config.toml
model = "multi-label image tagger"
dataset = "fractals drawn by 1,000 iterated function systems, in grey"
train_examples = 73750
image_size = 64
crop_scale_min = 1
horizontal_flip = false
arch = "coatnet"
norm = "layernorm"
norm_position = "pre"
hidden_act = "relu"
head_dim = 64
fused_qkv = false
qk_norm = false
layer_scale_init = 0.1
parallel_block = false
moe = "top_k"
drop_path = 0.1
num_experts = 8
moe_every = 1
expert_mlp_ratio = 0.5
experts_per_token = 2
shared_expert = false
patch_size = [4, 4]
conv_stem = false
depths = [5, 5, 5]
widths = [48, 96, 192]
num_labels = 7
mixing = "mixup"
residual_init = "none"
optimizer = "soap"
beta2 = 0.95
learning_rate = 0.0029
beta1 = 0.95
shampoo_beta = 0.95
eps = 1e-08
precondition_frequency = 32
max_precond_dim = 1536
one_sided = false
adamw_lr_other_params = 0.00077
max_grad_norm = 0.5
max_steps = 10000
batch_size = 256
epochs = 34.7
lr_schedule = "poly"
final_lr_fraction = 0.1
warmup_steps = 2000
weight_decay = 0.2
adamw_weight_decay_other_params = 0.01
Rows from block 7, named by matrix and row number. Each number is 50 + 10 x the weight over its row's rms, rounded and kept within 0 to 99. All counts start at 0.
# fc2: squeeze-excite expand (model.blocks.7.se.fc2.weight, 384x24), inputs 0-23
fc2.44:59 49 32 50 58 34 34 39 55 45 47 53 37 43 41 34 57 39 71 47 52 52 46 46
fc2.45:35 66 47 30 41 41 46 54 37 45 56 52 37 49 40 54 49 54 42 51 37 59 37 67
fc2.46:28 33 59 49 42 47 37 53 52 62 61 43 59 51 60 55 34 42 50 60 45 66 59 47
fc2.47:35 40 43 40 46 49 36 41 40 45 55 71 47 51 57 62 52 40 62 68 41 43 49 62
fc2.48:52 54 41 51 42 52 36 45 57 39 65 43 43 49 53 34 42 30 61 35 47 70 44 49
fc2.49:57 52 35 52 52 47 54 66 21 61 58 62 60 47 60 55 40 57 44 46 63 52 49 48
fc2.50:55 44 29 55 45 46 24 55 38 46 46 56 49 54 56 58 62 40 44 54 43 39 39 36
fc2.51:44 64 54 39 63 46 27 57 52 60 64 48 47 47 59 40 40 55 52 62 39 64 35 52
fc2.52:47 68 58 42 44 53 45 55 45 52 52 50 59 42 41 33 67 51 61 27 45 39 44 63
fc2.53:53 40 43 36 36 43 42 55 52 53 50 42 46 60 45 50 55 52 74 36 44 57 31 65
fc2.54:50 40 50 31 55 53 63 51 38 67 66 53 51 52 43 68 61 54 47 44 34 38 48 41
fc2.55:46 48 53 54 47 47 44 55 40 60 64 54 38 37 37 65 38 56 42 48 38 75 42 60
fc2.56:41 47 35 36 41 26 58 49 54 41 58 54 64 61 40 59 56 42 37 61 51 51 41 49
fc2.57:60 55 41 58 52 42 48 62 52 45 35 32 68 59 64 64 44 32 59 46 50 52 46 43
fc2.58:58 45 31 43 42 52 31 54 49 49 39 42 43 57 44 45 67 52 65 32 51 60 39 58
fc2.59:49 56 36 51 46 61 62 61 54 63 51 60 48 46 53 47 53 74 42 39 31 42 67 51
fc2.60:57 32 50 33 46 34 44 54 46 50 46 45 46 52 57 58 64 68 55 32 50 34 41 53
fc2.61:50 63 42 46 41 63 35 60 48 54 54 50 55 56 50 65 43 57 41 60 32 66 31 55
fc2.62:48 43 40 56 59 80 54 40 51 58 49 48 49 58 60 57 68 38 34 44 56 50 45 51
fc2.63:73 54 52 56 58 46 53 48 59 45 45 44 60 45 32 33 36 54 54 48 43 55 72 56
fc2.64:61 61 32 51 62 48 39 38 35 59 37 44 49 52 47 33 37 44 44 37 56 55 41 59
fc2.65:53 39 38 42 40 44 56 79 36 52 46 52 64 48 54 61 60 43 56 49 33 45 46 49
fc2.66:59 53 47 72 36 38 52 65 62 61 46 47 40 42 48 60 36 49 56 59 57 35 54 57
fc2.67:34 46 42 46 62 41 41 45 42 66 55 57 55 42 52 61 49 68 32 45 47 58 52 69
fc2.68:51 75 38 58 39 62 42 37 41 53 40 44 46 59 61 48 42 32 55 45 52 63 54 49
fc2.69:70 70 33 54 56 39 37 46 37 52 57 49 41 42 43 50 43 55 44 44 67 56 59 48
fc2.70:32 59 37 35 49 52 54 50 48 45 52 35 46 41 41 39 55 34 43 34 68 46 54 44
fc2.71:63 50 55 53 61 51 47 40 63 41 37 57 48 48 51 34 36 35 73 43 45 59 56 40
fc2.72:56 34 56 45 47 39 47 37 52 51 44 58 60 59 32 50 62 38 67 70 39 48 53 47
fc2.73:57 49 57 55 55 43 58 60 46 34 55 40 61 45 53 29 53 54 47 67 45 41 41 28
fc2.74:69 49 40 59 45 68 46 47 42 47 40 51 55 73 37 39 52 50 55 52 56 58 33 59
fc2.75:42 26 47 36 56 50 45 77 47 59 61 42 49 51 56 53 64 43 52 39 56 49 45 46
fc2.76:47 58 23 47 50 36 37 55 51 43 57 50 43 56 63 64 37 51 46 57 51 50 30 53
fc2.77:46 51 58 30 48 63 48 36 44 45 52 46 37 63 65 42 67 67 47 44 36 53 46 46
fc2.78:50 19 38 52 46 40 44 45 39 49 46 53 47 66 38 59 59 61 39 61 54 47 49 51
fc2.79:50 56 46 54 40 56 46 54 41 59 54 39 60 46 54 66 19 49 51 53 44 51 67 36
fc2.80:51 57 37 60 37 30 48 40 38 51 54 45 57 44 42 49 55 39 60 72 61 50 57 62
fc2.81:40 50 50 62 48 54 63 40 70 55 47 54 43 63 74 45 34 40 47 40 38 47 53 53
fc2.82:35 59 48 45 58 45 52 34 37 47 28 69 45 43 46 57 43 53 46 61 45 55 33 53
fc2.83:33 48 33 54 44 51 55 56 60 58 60 57 53 59 39 57 24 51 46 47 64 63 57 51
fc2.84:46 41 47 34 41 64 40 52 50 35 37 56 63 58 63 43 45 43 49 37 40 59 32 41
fc2.85:47 54 47 47 25 40 62 63 35 54 65 52 49 49 38 62 54 46 68 60 47 53 47 40
fc2.86:52 55 67 51 40 50 49 47 32 20 52 40 48 47 53 57 55 47 50 47 47 70 53 42
fc2.87:69 38 41 39 48 57 55 65 41 60 46 52 43 60 32 51 51 52 72 59 60 55 54 52
fc2.88:32 68 48 45 49 47 51 47 56 53 81 60 53 51 31 42 45 51 44 45 49 56 47 51
fc2.89:58 47 52 50 45 26 53 59 22 62 42 47 49 46 57 52 66 45 58 44 42 48 39 53
fc2.90:64 66 53 41 46 42 53 55 32 57 47 58 48 41 43 46 64 37 44 47 27 45 62 43
fc2.91:42 69 49 58 39 47 53 37 48 43 64 60 52 37 50 38 37 54 63 70 49 50 58 40
fc2.92:48 69 43 47 43 52 45 65 48 40 36 71 40 36 67 46 50 53 58 53 47 50 43 37
fc2.93:43 55 39 37 53 45 36 65 50 49 48 57 48 32 35 44 47 43 61 40 53 42 33 67
fc2.94:57 57 62 59 33 59 49 49 36 25 58 51 39 39 62 59 35 52 56 48 41 54 52 54
fc2.95:48 58 51 49 57 47 56 55 28 75 54 43 68 61 64 47 49 54 49 44 34 51 45 50
fc2.96:46 45 48 45 55 49 56 53 73 50 47 58 29 47 46 62 39 63 41 32 58 52 63 40
fc2.97:54 59 49 62 48 46 39 23 43 55 47 70 49 43 42 60 33 56 48 54 53 50 39 39
fc2.98:41 56 45 47 41 39 47 50 49 57 65 42 47 51 48 49 25 28 60 54 61 61 51 64
fc2.99:51 49 28 64 47 61 43 49 56 57 35 53 56 54 59 51 52 37 44 32 36 64 54 38
fc2.100:52 31 47 42 51 44 41 31 39 44 34 42 48 47 65 43 37 54 40 47 57 53 31 46
fc2.101:64 53 57 58 50 39 43 48 45 34 45 45 53 47 32 51 55 61 63 38 34 44 42 29
fc2.102:48 55 32 34 45 40 52 52 40 47 51 60 51 53 52 66 30 43 56 49 54 50 57 75
fc2.103:43 36 45 33 46 51 50 39 38 33 47 48 46 38 39 36 44 54 57 35 56 57 34 38
fc2.104:41 52 52 43 58 65 51 51 59 42 53 52 46 37 42 67 51 50 41 38 58 37 29 69
fc2.105:60 60 54 43 42 27 47 46 57 53 49 49 44 22 59 36 39 47 62 50 43 48 47 49
fc2.106:52 49 48 51 61 35 46 43 46 39 35 48 43 26 41 38 39 36 65 41 50 52 44 60
fc2.107:53 31 48 60 57 37 39 48 48 38 54 59 55 46 34 45 38 51 57 60 26 40 59 49
fc2.108:45 42 61 38 38 61 46 65 57 44 45 61 60 58 38 60 40 41 52 64 46 40 46 69
fc2.109:53 67 61 69 42 50 52 48 58 63 57 61 41 31 40 50 52 36 60 43 38 58 42 47
fc2.110:58 50 44 44 47 53 51 24 30 48 52 57 30 50 30 44 48 54 48 40 50 55 39 58
fc2.111:50 44 33 48 43 38 55 53 59 52 45 57 57 40 41 68 35 49 58 37 56 43 61 29
fc2.112:52 52 40 40 52 41 43 52 38 59 33 47 61 75 58 36 50 55 46 47 47 53 67 64
fc2.113:65 54 42 68 59 39 52 43 53 47 55 46 43 54 30 54 61 42 62 43 60 60 51 30
fc2.114:45 58 68 64 47 22 53 46 46 58 56 59 62 57 59 64 55 51 51 52 55 56 41 61
fc2.115:23 56 44 30 52 51 58 45 53 42 67 64 59 58 48 45 39 51 59 51 46 46 55 39
fc2.116:51 61 30 38 44 53 46 47 55 58 36 35 49 51 56 63 64 61 59 51 31 39 44 47
fc2.117:44 49 46 51 66 27 36 44 53 55 32 50 52 39 32 60 53 45 62 49 55 47 58 61
fc2.118:35 36 31 43 42 57 48 56 49 47 39 60 52 49 46 46 24 40 37 38 51 55 57 51
fc2.119:62 59 53 49 55 29 40 48 41 57 55 70 65 37 55 40 55 31 52 46 46 40 53 50
fc2.120:45 49 39 55 55 62 41 66 38 62 66 47 48 56 30 50 37 56 39 53 45 69 47 49
fc2.121:36 53 38 57 52 53 52 59 49 47 73 49 46 60 40 63 41 27 50 55 35 41 53 53
fc2.122:50 40 65 58 70 41 54 55 69 35 50 43 44 61 63 49 53 48 41 40 52 43 37 61
fc2.123:45 68 47 48 43 46 46 46 22 60 49 62 60 54 49 56 46 51 66 70 51 58 54 50
fc2.124:26 67 31 50 54 54 46 54 49 49 61 60 43 58 57 57 41 64 53 57 53 57 48 68
fc2.125:46 58 39 44 42 69 50 60 42 52 66 37 64 55 41 50 32 53 50 60 53 46 70 52
fc2.126:45 63 60 59 47 45 57 38 65 48 60 57 68 42 30 46 33 54 45 54 60 56 63 54
fc2.127:60 51 49 62 43 40 40 51 58 49 46 50 39 33 39 50 63 73 42 41 36 37 61 48
fc2.128:53 44 51 49 35 42 44 46 55 62 39 33 47 53 69 60 47 41 54 43 56 62 48 74
fc2.129:40 67 66 57 40 49 35 55 67 40 48 45 50 59 42 63 32 45 46 40 57 50 59 49
fc2.130:39 55 34 64 43 49 58 37 50 49 40 44 42 75 51 42 66 53 51 50 51 52 69 50
fc2.131:63 40 46 46 31 33 45 55 57 56 54 38 45 56 31 61 41 36 46 50 61 38 41 51
fc2.132:61 56 45 47 54 47 41 39 47 62 35 51 29 28 44 49 46 45 59 46 46 60 47 70
fc2.133:42 74 59 55 49 38 58 66 45 47 55 67 58 47 50 55 54 46 57 45 46 26 52 46
fc2.134:55 65 63 65 38 37 70 44 39 44 55 58 40 57 47 41 39 47 39 49 38 58 54 57
fc2.135:38 41 69 47 38 67 50 63 46 51 52 74 58 48 56 44 45 62 54 35 52 44 43 46
fc2.136:38 61 37 29 45 53 69 45 46 40 62 54 46 49 66 43 52 56 53 55 70 44 49 52
fc2.137:38 37 21 46 34 47 56 59 58 49 57 60 55 58 46 40 53 39 43 45 51 49 39 43
fc2.138:39 46 46 41 61 72 38 59 40 51 42 53 57 57 63 48 36 64 54 47 30 56 46 56
fc2.139:29 31 52 47 67 58 58 56 52 62 51 43 50 43 72 43 50 54 38 53 44 47 40 46
fc2.140:58 66 55 36 46 43 46 49 45 55 49 50 40 28 48 43 51 73 54 40 37 57 36 53
fc2.141:40 57 53 52 36 48 57 64 64 53 40 74 52 25 46 43 53 57 44 46 46 39 49 54
fc2.142:57 49 35 67 37 29 52 60 63 47 48 46 65 59 48 51 37 56 56 53 56 63 41 44
fc2.143:45 48 45 38 62 39 42 55 51 38 43 47 61 78 54 32 57 57 43 37 52 50 58 57
fc2.144:49 56 54 52 54 34 45 55 56 67 73 56 47 26 32 55 45 49 45 47 54 60 56 48
fc2.145:42 46 53 48 46 40 38 51 55 60 48 55 60 44 41 46 53 81 31 45 39 60 47 59
fc2.146:48 46 52 52 33 22 45 61 55 60 35 56 62 46 51 39 52 39 44 36 56 57 53 54
fc2.147:53 63 51 37 47 60 35 42 37 54 61 41 56 52 45 37 40 37 60 50 34 54 55 30
fc2.148:32 63 40 70 62 53 64 55 48 43 67 43 44 57 47 51 42 32 47 49 44 54 56 42
fc2.149:46 50 45 35 33 36 42 51 52 60 59 49 65 57 46 66 39 62 45 58 45 40 69 56
fc2.150:45 26 67 36 68 46 56 49 34 47 50 44 42 43 44 40 44 38 51 49 53 38 49 48
fc2.151:63 46 72 67 59 45 46 40 43 43 42 49 50 54 62 42 65 62 54 47 49 33 51 64
fc2.152:66 51 55 46 53 58 66 50 47 45 34 59 58 47 31 56 46 57 38 59 59 70 42 57
fc2.153:65 61 53 53 59 28 52 66 47 44 53 51 48 51 34 64 54 46 54 45 41 37 29 50
fc2.154:53 38 62 57 47 36 56 46 43 47 46 38 43 30 36 34 52 53 61 59 67 60 60 51
fc2.155:64 48 52 48 45 58 51 43 33 24 53 54 31 35 47 64 52 52 49 44 42 54 41 47
fc2.156:71 57 44 69 50 47 55 38 33 59 64 48 47 48 57 51 37 38 36 52 51 41 42 50
fc2.157:61 45 34 40 38 42 65 54 65 37 32 47 54 61 32 61 46 47 46 46 55 43 45 52
fc2.158:50 44 50 51 47 40 33 42 48 47 72 46 54 35 48 72 54 35 46 47 64 38 48 49
fc2.159:47 39 41 30 57 54 54 66 42 57 43 48 57 54 44 69 58 41 35 44 51 62 34 52
fc2.160:48 49 56 65 51 68 48 48 60 58 45 61 47 67 34 72 46 62 36 54 59 48 47 44
fc2.161:50 50 62 54 56 45 54 30 60 51 40 34 42 47 54 30 48 72 59 51 34 49 46 52
fc2.162:42 61 36 46 51 55 42 63 44 36 47 59 42 29 51 61 46 59 47 29 57 44 39 45
fc2.163:44 53 47 47 45 53 39 47 45 77 36 52 47 57 61 43 53 66 53 68 31 44 53 48
fc2.164:60 29 42 40 53 55 42 53 29 49 61 48 47 53 63 50 50 38 70 53 62 40 47 46
fc2.165:54 37 53 49 40 49 42 52 51 70 39 49 56 32 54 74 51 50 34 51 46 66 48 58
fc2.166:49 68 56 41 51 48 68 65 55 51 63 42 24 55 52 49 47 40 49 48 36 43 50 42
fc2.167:41 54 48 46 57 54 70 60 63 55 54 44 41 37 45 64 39 53 46 42 71 36 63 47
fc2.168:41 53 44 44 39 49 37 55 66 32 61 50 35 52 62 39 58 37 47 52 47 60 68 43
fc2.169:48 51 36 50 45 45 45 58 41 45 55 50 33 55 72 46 49 55 39 50 55 48 78 38
fc2.170:70 46 44 39 36 47 54 57 68 48 45 47 52 60 62 49 56 59 33 40 37 37 42 56
fc2.171:45 54 45 32 38 48 48 61 36 63 54 41 71 59 51 59 51 60 57 29 51 54 57 45
fc2.172:51 27 48 52 55 44 62 48 56 46 46 56 67 66 61 59 34 50 35 42 50 38 47 38
fc2.173:45 47 50 48 49 30 42 39 40 45 38 62 40 41 33 52 50 31 67 58 44 54 60 44
fc2.174:53 41 54 49 56 51 38 61 51 67 43 38 39 35 39 32 36 45 52 49 53 69 42 53
fc2.175:75 43 44 49 27 40 39 46 60 56 37 56 58 46 42 47 48 46 47 46 63 61 44 53
fc2.176:48 58 56 34 54 33 42 54 45 53 61 55 33 60 55 68 55 66 57 39 40 35 47 51
fc2.177:59 41 55 29 59 42 31 50 53 58 47 51 53 39 53 56 38 64 55 42 38 52 32 40
fc2.178:52 38 45 45 49 44 61 68 44 38 44 68 49 35 37 54 59 50 55 56 46 26 45 50
fc2.179:48 33 55 52 65 53 42 30 52 68 49 59 51 45 61 46 38 40 49 33 37 42 54 58
fc2.180:54 45 71 62 36 46 55 55 60 73 51 45 38 41 46 48 28 50 52 53 54 41 49 55
fc2.181:45 57 71 52 36 58 53 43 38 34 49 48 66 45 42 48 62 52 51 36 38 47 33 41
fc2.182:67 58 61 46 53 39 32 63 37 43 32 53 51 34 43 50 46 50 53 46 62 51 47 66
fc2.183:44 46 63 52 56 47 66 45 52 51 41 59 32 61 59 48 33 28 51 54 49 57 34 61
fc2.184:53 60 44 45 37 52 54 41 47 62 42 56 59 45 66 35 47 43 55 20 58 42 51 47
fc2.185:51 60 35 50 48 26 42 58 41 59 41 47 38 60 50 51 44 51 44 39 46 40 28 41
fc2.186:45 48 57 48 62 52 74 47 62 44 34 63 46 42 59 35 33 50 55 61 50 60 53 47
fc2.187:34 53 56 62 42 66 59 47 50 47 51 29 58 60 31 40 53 47 45 33 48 48 52 39
fc2.188:52 47 49 39 53 45 35 51 71 41 41 41 51 47 52 60 37 63 54 46 42 46 26 37
fc2.189:39 61 41 51 65 36 44 52 53 39 52 59 56 29 52 72 47 58 56 42 43 41 54 59
fc2.190:54 63 51 50 40 58 48 55 48 73 51 38 53 40 54 43 37 39 67 57 36 49 63 38
fc2.191:52 46 54 56 54 27 37 45 56 46 52 49 55 51 46 52 44 39 45 77 44 36 49 69
fc2.192:55 57 46 28 46 58 47 60 56 55 74 52 54 59 29 49 51 55 51 41 40 59 39 42
fc2.193:33 56 51 30 54 48 61 68 51 47 46 42 52 67 51 61 37 50 47 38 53 35 44 40
fc2.194:54 50 64 45 59 29 60 51 52 41 34 50 41 37 44 55 60 54 42 51 71 37 40 57
fc2.195:41 53 50 49 36 29 45 55 50 62 44 57 58 59 37 56 38 67 56 49 57 61 70 52
fc2.196:26 62 47 51 51 61 34 47 44 48 54 55 36 59 41 38 45 59 61 53 64 34 47 51
fc2.197:56 47 41 55 67 49 65 51 39 63 50 61 57 33 36 40 40 44 56 64 42 58 44 64
fc2.198:30 54 59 48 49 59 54 47 44 48 27 44 56 41 55 24 48 40 60 55 43 42 57 49
fc2.199:29 66 60 56 35 42 52 53 54 63 65 46 34 45 52 49 41 41 59 48 53 61 41 59
fc2.200:53 42 46 65 37 62 47 36 62 51 49 46 45 54 42 50 21 58 38 40 54 53 50 62
fc2.201:74 42 70 50 46 47 51 55 56 62 42 52 39 37 62 39 51 53 67 54 46 40 56 42
fc2.202:42 40 38 59 51 48 56 39 54 59 59 47 63 60 39 47 46 52 52 75 34 42 58 65
fc2.203:38 60 49 60 60 40 49 50 39 53 49 44 48 47 65 42 52 70 20 55 51 41 48 54
fc2.204:41 50 61 42 34 55 50 53 40 35 53 47 41 65 51 54 51 46 57 40 43 58 60 22
fc2.205:57 36 56 45 62 44 57 36 56 35 36 52 43 52 20 57 50 56 48 41 47 40 48 51
fc2.206:32 45 61 31 49 68 59 61 60 53 63 41 46 40 44 45 47 41 44 50 40 45 66 44
fc2.207:37 50 55 36 45 35 49 49 50 41 72 47 54 68 56 44 58 65 50 44 39 42 46 67
fc2.208:50 61 63 53 37 46 52 36 65 45 53 62 35 49 54 53 31 43 29 39 55 45 50 49
fc2.209:37 56 29 39 53 61 59 47 34 48 58 46 56 55 45 53 45 55 48 77 40 46 56 50
fc2.210:50 34 35 58 37 53 63 59 54 63 54 52 58 46 41 58 61 39 54 65 32 55 37 52
fc2.211:59 46 64 40 46 42 46 47 43 80 56 42 45 40 40 49 58 28 55 49 58 47 56 56
fc2.212:63 36 44 60 33 45 29 43 40 52 46 46 44 63 58 42 52 49 61 38 41 49 47 34
fc2.213:70 35 40 56 30 48 52 62 56 45 42 55 64 54 32 61 58 47 53 52 53 54 47 62
fc2.214:65 39 34 49 37 47 47 48 40 53 42 33 42 45 44 63 65 49 60 46 46 41 34 38
fc2.215:44 61 41 53 39 59 36 45 43 48 53 48 56 61 40 80 49 59 44 55 41 49 42 63
fc2.216:53 43 44 46 55 62 58 39 51 53 25 53 64 43 65 47 36 63 51 49 59 64 35 51
fc2.217:50 52 67 44 42 38 53 56 67 52 46 35 55 50 51 47 22 42 58 46 65 42 49 56
fc2.218:40 36 29 69 42 45 66 50 45 53 41 60 50 56 47 53 63 52 47 43 44 63 35 48
fc2.219:51 50 65 56 43 60 52 54 63 63 54 63 37 45 23 35 51 46 54 55 48 57 58 61
fc2.220:43 48 37 36 31 51 54 66 59 56 38 56 38 39 51 53 40 48 48 40 74 49 50 53
fc2.221:37 43 39 49 58 42 32 48 57 48 46 49 57 63 35 24 61 46 51 45 37 48 58 44
fc2.222:71 52 43 49 41 31 43 60 55 56 60 39 61 39 33 59 53 43 42 50 41 38 41 52
fc2.223:53 71 49 49 36 49 53 54 62 58 50 46 52 72 61 38 46 48 68 51 59 68 49 46
fc2.224:26 35 39 43 47 58 44 58 42 53 57 65 49 47 44 41 51 52 43 69 64 46 43 39
fc2.225:41 55 39 49 47 58 62 71 55 55 46 50 49 24 70 58 47 39 46 54 39 54 49 53
fc2.226:33 45 44 32 60 58 43 68 56 40 43 42 62 33 51 48 35 49 43 55 57 59 52 58
fc2.227:40 66 34 58 43 53 53 52 52 45 32 55 61 65 52 70 64 50 37 45 47 41 54 44
fc2.228:40 72 51 49 47 50 54 39 54 51 32 30 59 43 56 46 39 32 56 53 51 59 46 37
fc2.229:44 43 34 69 51 50 38 50 49 53 51 47 39 38 54 67 50 50 55 65 48 31 42 32
fc2.230:69 43 57 52 41 62 37 45 57 49 38 57 51 63 36 69 36 57 46 44 63 53 57 58
fc2.231:43 22 59 54 56 43 42 60 43 32 57 54 45 62 34 58 53 42 46 51 43 42 44 56
fc2.232:39 58 33 37 54 58 38 54 54 34 36 40 53 46 48 62 42 58 62 58 47 33 42 46
fc2.233:48 52 38 65 44 57 60 45 49 52 44 50 39 40 40 42 77 53 32 53 43 38 40 45
fc2.234:48 48 36 47 58 55 46 58 57 69 43 65 41 44 22 51 40 45 47 55 43 62 51 41
fc2.235:50 39 36 52 62 55 47 31 61 40 66 40 33 48 43 50 33 39 53 45 52 51 37 48
fc2.236:55 46 54 56 28 50 49 38 60 36 54 46 52 51 44 44 59 35 37 32 46 71 49 55
fc2.237:51 66 63 70 59 47 46 36 50 60 58 52 41 39 55 46 42 41 47 67 46 33 62 52
fc2.238:35 54 36 52 28 45 60 61 59 50 50 60 48 44 38 34 46 41 51 58 49 45 48 30
fc2.239:40 55 52 49 40 44 52 23 40 61 57 62 61 34 41 53 66 43 49 57 56 46 58 44
fc2.240:54 53 49 64 47 55 45 56 47 62 64 36 22 43 35 51 56 40 49 36 57 59 45 55
fc2.241:40 61 59 64 40 25 59 48 62 46 50 49 48 68 55 60 38 48 40 42 54 44 39 52
fc2.242:45 61 37 59 35 36 39 46 60 42 41 45 62 29 56 41 60 40 58 54 44 57 47 60
fc2.243:49 48 63 68 44 49 57 36 46 47 48 45 51 37 62 41 43 49 56 60 47 42 22 39
fc2.244:47 56 58 46 55 64 45 63 48 57 59 45 54 32 61 37 43 65 36 61 36 34 49 52
fc2.245:52 32 50 35 59 73 46 56 43 53 29 63 46 57 47 41 59 55 45 54 43 50 59 58
fc2.246:39 38 34 50 61 66 41 51 61 31 58 55 60 52 42 46 61 59 56 60 39 54 45 63
fc2.247:36 39 55 56 50 28 47 32 29 52 40 51 46 53 60 36 57 58 58 50 48 40 51 44
fc2.248:43 43 39 69 53 39 48 65 50 45 60 33 52 54 50 68 35 58 36 58 47 48 60 41
fc2.249:35 50 49 63 57 34 68 64 60 38 58 58 48 49 54 34 39 46 49 37 56 37 55 47
fc2.250:59 47 49 62 28 39 52 56 61 49 44 47 57 58 30 55 35 45 34 39 49 53 38 56
fc2.251:48 67 44 31 28 44 55 49 41 43 58 48 53 49 54 63 43 55 37 32 43 51 37 47
fc2.252:35 51 48 54 57 48 57 72 61 43 49 47 52 63 59 39 54 27 51 61 37 57 42 52
fc2.253:45 65 46 60 32 31 54 53 61 60 50 62 46 38 43 45 38 30 49 57 55 52 59 46
fc2.254:54 59 56 57 58 49 45 44 57 41 71 55 50 38 55 63 47 49 60 42 27 31 57 56
fc2.255:50 62 58 60 59 48 65 48 30 43 43 38 58 36 55 39 52 51 47 30 51 41 34 52
fc2.256:42 51 50 52 62 55 58 72 51 47 51 32 62 51 31 37 45 51 57 55 29 43 54 53
fc2.257:55 56 37 46 44 42 35 67 61 46 47 40 55 67 44 49 54 68 33 62 41 49 43 55
fc2.258:49 53 47 58 53 68 32 56 35 40 66 51 47 52 60 48 61 57 34 55 49 30 40 46
fc2.259:45 45 33 56 40 45 39 59 42 53 52 54 40 79 46 61 47 53 49 62 52 67 56 57
fc2.260:33 50 36 40 49 59 59 59 50 53 44 51 62 51 62 67 49 56 64 27 44 41 48 47
fc2.261:74 36 38 45 56 51 51 48 63 40 56 46 45 44 42 47 56 62 40 50 38 46 47 26
fc2.262:43 64 39 53 25 46 42 52 47 39 52 43 58 66 30 56 60 52 41 52 49 39 41 51
fc2.263:36 50 38 53 55 37 43 42 57 59 42 57 48 69 45 28 61 46 49 40 60 44 62 38
fc2.264:44 63 38 49 55 51 47 54 45 47 70 46 54 48 36 66 29 63 53 52 29 51 46 51
fc2.265:44 46 40 49 41 68 38 71 53 54 56 50 68 41 55 67 45 43 40 67 51 50 47 45
fc2.266:39 51 41 49 51 28 48 55 53 65 41 40 65 63 47 38 37 51 63 57 44 43 35 42
fc2.267:67 43 48 53 58 33 37 57 56 53 49 62 52 61 39 75 39 52 56 44 45 48 38 44
fc2.268:67 40 52 61 46 62 45 61 72 50 46 43 49 48 47 49 61 63 37 42 36 36 47 58
fc2.269:27 39 49 50 39 31 53 43 45 52 47 55 52 58 50 37 32 43 56 32 52 48 52 37
fc2.270:61 47 46 57 47 28 49 49 42 54 25 52 46 64 58 46 59 36 64 45 42 39 47 52
fc2.271:50 49 54 57 60 53 46 36 61 27 44 44 51 41 54 34 36 56 27 44 53 55 52 63
fc2.272:46 43 54 39 57 27 44 36 47 47 61 74 56 59 57 62 44 47 40 55 40 55 44 45
fc2.273:54 43 50 57 34 49 51 57 40 50 50 56 37 61 38 64 68 61 37 49 55 34 33 49
fc2.274:56 33 60 39 62 41 29 48 51 45 56 48 45 57 37 43 50 38 49 35 45 37 34 51
fc2.275:40 37 48 38 53 22 39 53 47 56 63 48 43 44 44 64 53 48 34 61 57 49 58 49
fc2.276:47 71 52 46 66 42 56 46 28 47 57 61 61 32 46 52 48 54 39 35 47 48 53 49
fc2.277:54 80 58 43 43 53 52 48 44 56 49 60 47 29 49 51 46 46 42 64 47 45 35 63
fc2.278:53 52 37 75 57 53 60 53 45 69 57 34 63 50 61 65 56 56 43 47 57 45 48 53
fc2.279:39 45 51 50 46 44 61 56 51 45 59 48 46 67 42 40 35 42 57 64 71 69 60 43
fc2.280:46 63 53 54 31 40 47 39 58 55 49 59 50 61 44 48 39 30 51 38 52 47 73 44
fc2.281:52 56 46 53 42 32 60 47 53 53 48 57 47 56 37 71 35 49 31 38 57 45 34 53
fc2.282:60 52 59 49 49 59 47 64 35 49 32 46 51 38 43 62 29 60 36 45 42 44 51 62
fc2.283:45 42 38 70 46 47 59 72 57 56 51 37 44 39 52 58 52 50 56 52 42 45 42 27
fc2.284:52 52 40 51 51 33 58 57 61 38 51 65 62 52 42 70 48 56 37 48 44 53 29 42